From a checkpoint of a small image captioner: decoder layers 8.
Rows from block 5 of the image encoder of a small image captioner, named by matrix and row number. Rows with one number within an expert belong to one neuron, the router's apart. Each number is 500 + 40 x the weight over its row's rms, rounded and kept within 0 to 999. All counts start at 0. Numbers have three digits each. After the name is the row's rms in percent of the matrix's.
After each expert's rows are labels from the 100 images, of 14976, where the router gives the expert most weight on average: "responds to" is what is common among them. Only what is clearly more common there than usual is listed. The data: made-up road signs on poles. In brackets: how many of the 100.
# router: slot weights (encoder.blocks.5.mlp.router.weight, 16x192, trained with AdamW), inputs 64-127
# gate: expert gate (encoder.blocks.5.mlp.gate, 8x192x192), inputs 64-127
# up: expert up (encoder.blocks.5.mlp.up, 8x192x192), inputs 64-127
# down: expert down (encoder.blocks.5.mlp.down, 8x192x192, transposed), outputs 64-127

# expert 1
router.2 091:533475523526528431519503479403516511519457415509503440454502571561458502483484482491492454485528524526485466526448526422510570526555526519563542581493447502449492501547543457443466483520496491
router.3 083:540514598500480431535486441493541516445506550429503493464528567511523581487511535507430524517514477474468498541391494459545515461450520479469447536537478489520555423512503482457414489445508567
gate.0 104:581494495489542496488517461497552498444437510456561474466452449401598476448422430521481544489435551512445532497541481573462581585512494487481483608504515524540495552583511498523503467460544464
up.0 093:452530459493411442462462527495432513531549523459460560442542572545520518554574586530547526485494491502559510500453485466498462485500494539475479467541491481508513478496465540530492482548513554
down.0 111:481516468499484505511516459447491486426510467519511480492465572483601449474449495556461469506515440480497527489509467465425510512498527542592505490529530528555510492605444449505469519501495522
gate.1 088:507560484463449475537480483491465486540516418492539478501479513515477520521463532392522500445509486573523493456464556553475449479479488507454511532511488504490548490424528531476469466466459475
up.1 109:470478504449499524521550525487476484508512539480555482449514496517433489505493505486434462426428556464449511503518550516557463519524516522488528526536465538555528496512446483444508453529493518
down.1 066:499492482504521493488479509515461543447477513463476502448529462507480506520508459488477406410478532501537510531535517540490481534564521520525532476513378444556464491484563494507449454623471492
gate.2 108:461456484478500482545498385510531587505549572435600519572475503483530496486534541483483458492477471513557588539461475500496524536498550517457508510482548474558527482540471503537538499532473487
up.2 099:493463480456514473539498440543479628513561554539544487578495506463518535502489549482495449505525482496512537530505485479445522505483548510503488483475558525530574526499476487527548464549471436
down.2 143:548471579553506542463479425537514475508521484541390498492495468491507515515441527515459535550513532439486463539512404495459481431543418571501482502555517522518468477515532485483455510482522534
responds to: white rim (35)

# expert 3
router.6 099:476505447556503540479485565509544434551509403479426480504538516504517614487500444488514497450482476540579478522542468595456460422424502553498511559548554464500528458557528503551517489501495501
router.7 118:534539464486556454534581500543462570557541562496480489447436439439506492488524476557450548535542541462460450491558502444462442540448524503541510459431439415449498522555496529533437482525535516
gate.0 104:464444433500508446515407523430564521530467547493436564526490497517534422417459580528534468464428577482473491527494521505538535516535528475545501477456512540487489464488465511415586524513540549
up.0 101:500568538469487531495569539542496466542506477510563431487540496452543548524492447504474473514572405505495509430483493521528469538459493549413460532617532455495552551460488523563404466507483498
down.0 110:469519534472512508520453485513574476504447514456518492507519530512519484513514547558467452529504459542481520430490523479508465489529571474470507529563457476474488499504493486445508536542476478
gate.1 105:539510531504419517442424515524447481474541500518510473497470594495490486509451527522498516492485425540428542502515529484583509461572548473496491545458482534497515476509466438459562486534492495
up.1 107:468515539466431512467464497540529486518537528586487470505472574496527458458461503534500497514506513498478533571563556483579495501529540484467493555491481525583549499507471424465567489542523484
down.1 120:474517541431567491552542519487505530491587606540414458510476533442418496478501538456447490442522602442500481531473551502533452470466364481591498442537464508485487513493546521515539504515544480
gate.2 116:509491522456519463527604536508421519465507524536505522444536554499457531522520488510501517585459581495521510457499483447461492561476588459601471514480531491492470487510490496491541422471458502
up.2 113:434540486505501525491487497501561419501441451459485465521486495453544448425464481528508505483480444476520475552542442570530495489465427505419521502452554495571535485564479538563457595555528477
down.2 133:551495533525536530438472465472504560509533474489529520494480523417505576528485521543460501496522537463504467543495426462487451536507557510475503515487491534466504569466530542519463510484509482
responds to: purple face (49); purple rim (46); grey face (25)

# expert 6
router.12 096:521436478413528521477451456439472551448471451523476441476473558562476528459492491484445444491483531488513520550493523412489538551517488480537510518547436501490540573521528515493542494557543506
router.13 098:477429500492457468532455475405485508485457457497489416416506579498464499480528416456471428507458519520534517568501491458489551516460513505489495544523516442500551470581476481502522536548521560
gate.0 110:467584486459562495495502528517454518565493498517541470559537488604529470517501456516442555487515519430498445474534422502501470491482526495496526530536479509523440430472483515489484532442511545
up.0 110:497563521502481469463531567509444501498494485517572464549594441572481485514437419511451514505500542448469446503528484524498409493503503511477480497441458515524496399473479544466467562427475542
down.0 131:448541430533395451527510466487573504468539473567506507525539544448453537477529556476551474392495472491431586430499524507538457515504438513446490467556473535556584482515516591462517497522550541
gate.1 104:478511426569478463547496506502533489469524457453556470411484497578494416537505433490453538528513484467490460467500512485528538531416527466510473511533522506512547486442510538552565448556494503
up.1 103:511506506451470605468543538489502488484461491562407534537544530408519493449498487571515500517479504459555482503475470496483561456548489555461482519483521488512524499528452483408496518459472447
down.1 115:496399499508500487459477492494526512519541479497539524521509496456551472491457521500461481478512545506427493469540491465451440523519495479529485494531504501477459480447494501520527550484517555
gate.2 110:518500541508462433511502506524464466520560528525518423475545551501444531469522527479484520533594539459539495510490472521538488527470466459484445552543511502626502483472494512466504499497502496
up.2 117:524498579538421472547489463514464529537575454521507444484533556466443519489550527484501509534582542433554513574514441500542501510481476505503459490509482507582509450492542472489487523538479460
down.2 137:440541536425521524449508439476511514518516419535486502491511507522435523545534441442549467494486533509534551519507506500511544562496420464504550481443440485448527483518505403538492552493507491
responds to: red face (94); orange rim (25)

# expert 5
router.10 092:543412541448530423534528470453570526516501518558451428428510520517447524474489475512464488575478471507483476505503542487540550503501498448514461527454492492461533434550486505464484541513555492
router.11 091:503444536491486479515513449530520476506492422534510452431539543507419550499511435504478444484523538520501505500427514476527509532424477544494504519547473504492515458553512462526452503454435560
gate.0 096:554562471508500482597537483448485445472470463408461536544486518564431455486551530534448498558472551436476452474510463497517524469545576564470508495435460500565463497463468554531546488498493458
up.0 092:512566473503527486491535473455492502455508532495490459511472460481460521545541505496614573433458470432513499457499449497510512492500474508504538422494500502487421574539474567493468545441469445
down.0 067:522508447497592519529441510483486539529530449538525550514524458495519549457551519434518453467424479472528486485482485508382490473494474484539488462479549500518471426478470481518484465527531554
gate.1 090:563486487488513527517514531560459474534500513493455460575484508499515532484481496593512558533519486550561537492457571541516505461485515541582551475456444515501465485500511542496504458530500570
up.1 108:442510482510505482519481486539482533427527493489498416501413534475497544533505569532472458424569466505500455505502467440546517504481506507490472490502501481500500500449505532488416607461567475
down.1 060:476481438582448498503453490489555412515483487525549489545510530513525516506574463518529543510468534474469485473478495492515569466504532483491544546421503468501444454546554548472481472528538493
gate.2 108:473465477407525474491451540560540521440562489469538476528554508487538520453463491479479458522480474553446533541467454523531507483567515428479518464465523525502533430505464478467495573429467464
up.2 098:579487500583470509521517436425442456492458487505496507465461462473429496539528496479613523478496503417528469488589472514444528484494488554565540587496495503511479547486560493568453454579499509
down.2 125:488518515479501536466424517569483481454523511459504523441508518481522514536503460465508545531547500555463444470441424510604451531467570445496478533601548473530429447433475504540493534445517485
responds to: orange rim (49); white rim (36); white face (35)

# expert 4
router.8 100:505474462488514536546479405450524512419497491528472446454506548466432505464406452490485414483488464503528499549517518456522564511503471548487506597523556520564511478531516444536549533565549464
router.9 112:536451461385531473532467443482488574424525537452531500438470555492495457493512462483470515518498531421474492499488538431454523551485581464579456499444489487526450534516516519586509410579531544
gate.0 102:510459498498544449505422450485510489492479497519418529509440475529532493495561531471575527525476426512558535529469511436489575531555486439514530520519513573523471463515522468445479479508449531
up.0 112:434525520471439507560531495458522536468444515433488507476497511523499593528433429469480437466491522491479457510479467588570386516494539613529503471478555462497542485528506524544509482505546503
down.0 080:470528554467493490444453535517533514579493525459438512553479464503552456431473516480536564514498459496496441576425482487461423557606494427471510480488498529520470512506502529507466475545507480
gate.1 108:572493524500554539487468529513520491455472507454515528532474464465485527478521516482515536458499489539467503500581494472471446466510579495512475560482562497581490532483492513460456460515526444
up.1 105:520494476497600570491508503483482481443492486451499471483488528470469438495556490499493474534473493539438448464564509493559441530460506541498492571459515471523516474565504515464484473481480489
down.1 095:560520471485503501550438460536514528519531547477509447458525533515547512524436464475469508454500549450555501475499513597514494462506427504481458515495556525494460474457495516520585448468488491
gate.2 097:479513485497503488557455470400506533491454477476530517541522518525492504473477476515503458457546542470568486490538439522446541457532554490440592514495515463472514449507536507546569560510481518
up.2 087:463531492499514492472491526475547474525564478537480485422489512486520529494545564446531484455417479490496529512461620489494482505422475512528482459506537500546524584528441525432440488524516519
down.2 097:502531495466527481573446519494476566493459489500489543475574499538439434496535532531566506503465549512473548519525487429503461437484541486500552378477529499515490430422528496562578555487426437
responds to: pink face (34)

# expert 7
router.14 111:587558471542528513472485403457520500444492453517497458433463467477550518480431521435485515580480506553560482520554461492504516520560438577527506565528507543487457457535458456561429593570472513
router.15 118:432571504437442490507503535591457437505510483419527550548535481556503546474513570522513539462494480453467489515493465564503472494524526505418496463550555503473544439504505526491540460433500504
gate.0 106:538516561506549486497474467533558488511452542512539508469489493558518495535532486495465522455431553533462499496465528483578567513548584540491513440521563534478519532489557485524486430499462524
up.0 089:521474439533493519493509427514496543473533500512445544506544494501462540429483507522567565555542481493540505509533492512457453514494472438435442535442443479515442439488505476373499495514544494
down.0 097:495500490502534446474422526584498552507490441492508486520416512521480516547515472407485552431508509537571547509558560540520509555495557441529484527567515540434503527480578491574518406516473570
gate.1 110:531541522525506469508506509580462560470527513465483486455448393466523485510502499498517510505516437429563439535541405500485545531480546475568472435497503416515430510467471483517505507547486473
up.1 112:496537524555485521517467462546421533444526453520479495514511474476515531515513434493468504509507515489594476539558410517543605549498559538517505440506471417459449513500455453527537510503489446
down.1 137:413499480409484447471524477441524493525549494447512543497488498584483464516516576456514511499465488589557467519447474519528489533488503475490486511399539563562479447502416446508445543482402462
gate.2 104:515518514538536541512428537481523467459451455507472522532482495562517506498500499462531512532462499509490521457494491535473506480546522484478452505479425483502439505542497458547512509496540479
up.2 096:526524486505556554493416492526473448476469474528472534518447495551529551472530517449495493526442515490520549516519521538447471468541549479510437476487416523483455495492468481545535487531551477
down.2 107:556519556475478445472485494492484530526418456533477497509511500505496581491580505527513517430411485543497492571498483540489483520393433522442587530498527544484526506517551507512497466457448435
responds to: yellow face (40); yellow rim (27); green rim (26)

# expert 2
router.4 098:467462490491513512488434459438556501449407454527489492483500538516452466462477462495475469480468489567530539544547548431471578545533447580488484543511548520518496489508544487501486525574488491
router.5 096:463433435531487466452497508550509485547529443513417482534528518567508532450530494441486465466498510530523515549564475548544526453472508521492523592527503455469487457526496478550478481533479513
gate.0 093:466461471509557538430528473504463535480499469500552453553505452503526502533502473540566511562484429528513508520510483443568516461534501545423549456479478574532460475539455522478555521492492489
up.0 098:542449484480542499478520422473494505514494519500473472478500501459559453463534504569552461484433411496479537547560516458550574518573422465475498447521538485504418474563523493505490500536590427
down.0 129:462411540540517516478465552552499551507498543429473526439535534452483487452544483455446533520468477479501498491472515620508512497482517465467490506509457434520504494502501532493513500456523589
gate.1 095:582519515527493500430480531453484544511598561467416526461523501525500508504474514518540538508497502487490490564496427500415473508511456510550517437451429503469566392500595489542423493486499500
up.1 096:458509505403556515510551456483492422477422450443625448464466513546480472527518449541517425542548540521516496438463538463526371512461560496579481525493471517486440564597444498539506551515499460
down.1 080:497474526465495461478472466476504447459502489441534344569441497465550436464546477515491526488439506435497479510495471535549495507567552434510527405418500466466513453449500484553460514444481481
gate.2 093:524543509435493576462491527529527589510500509495515445485505513515534520526569425556458369496543476508582512511521469462505420512487548527558504578498479483473596481467534535547491497541453486
up.2 109:380533511455519523426486460521526439435502482527508439487502441502532537448551453457546463581515485417469511413492509478534475505394465466524551476543437522523467458465462498478474531486434539
down.2 060:448523535464521531447465493492488510485499508459576534532537398587478506513571495492520454551459433512475501476524492442472559470457481464431475501505529539551425483486458484533541524518482508
responds to: brown face (97)

# expert 0
router.0 094:514507434526503544427481527478482486452499449528508548574427460480511576437493551401536529485543438452520486502529441483460499517448510506496554540487481488481494517468449476546515544541536485
router.1 096:456514468510569529422540563479427469490481480497505486526476444477525581475536546427575570541511478488525486520545457493534446540436441454511542554507486512463468443468440509578478546470464495
gate.0 109:515492503482514545514495530472580513509524466465485511466489459565528481495468524488585472505511570489423417497441450532400478527520532489451529480482553525468499425537512451508547446508482562
up.0 106:476500465505514489498562467528426528462485554512510518539465522436470467512534440487452507500485413541573572543527550472541519463504472502531483497529452440525490562500486530492458547471516464
down.0 140:433522540489559542557409439476538484474523507502504468455421529496499554453500587474433471504496453495517564570496506494548543477466529518437560505496551474502522510485480468501572426453524426
gate.1 092:529446565532502468466485560468494598542469556423523461533558514418511608468555503460488497484473428562490483578529442500531541542459545486540482448496550534473494509498507499469529503484538537
up.1 097:497477444449454462447510612547480526463501538473528431476535539466440577426504522471486496508540514512476533527446508400566527546474557452521485503550498488516438476489574471523560463492518434
down.1 069:461496460459563521589508452484513487498467470584492494515510527537481470489567488465494537478515550488454490447537494496524485496506520506482399527577477506453551463480535562548454531504404563
gate.2 092:494489499486419553600489535424505511590487537542453460486525514447474519491515497568535417500477477436532487492493543485435485494497480554429561492554509515494541452525478396468512594509596500
up.2 099:481517541540524467383512479622584463500524500469539436488526506528481508497416514444467524506495508508395505482494514502489529488483533459536505474453520515499447551442549557443529470464459518
down.2 078:508534546426528512509504437402505476509504565539478481460460489431504503475509546503494471501485528457519510461487531509513463587527540517527570519529543476471484559489484501444456514490514490
responds to: black face (58); black rim (39)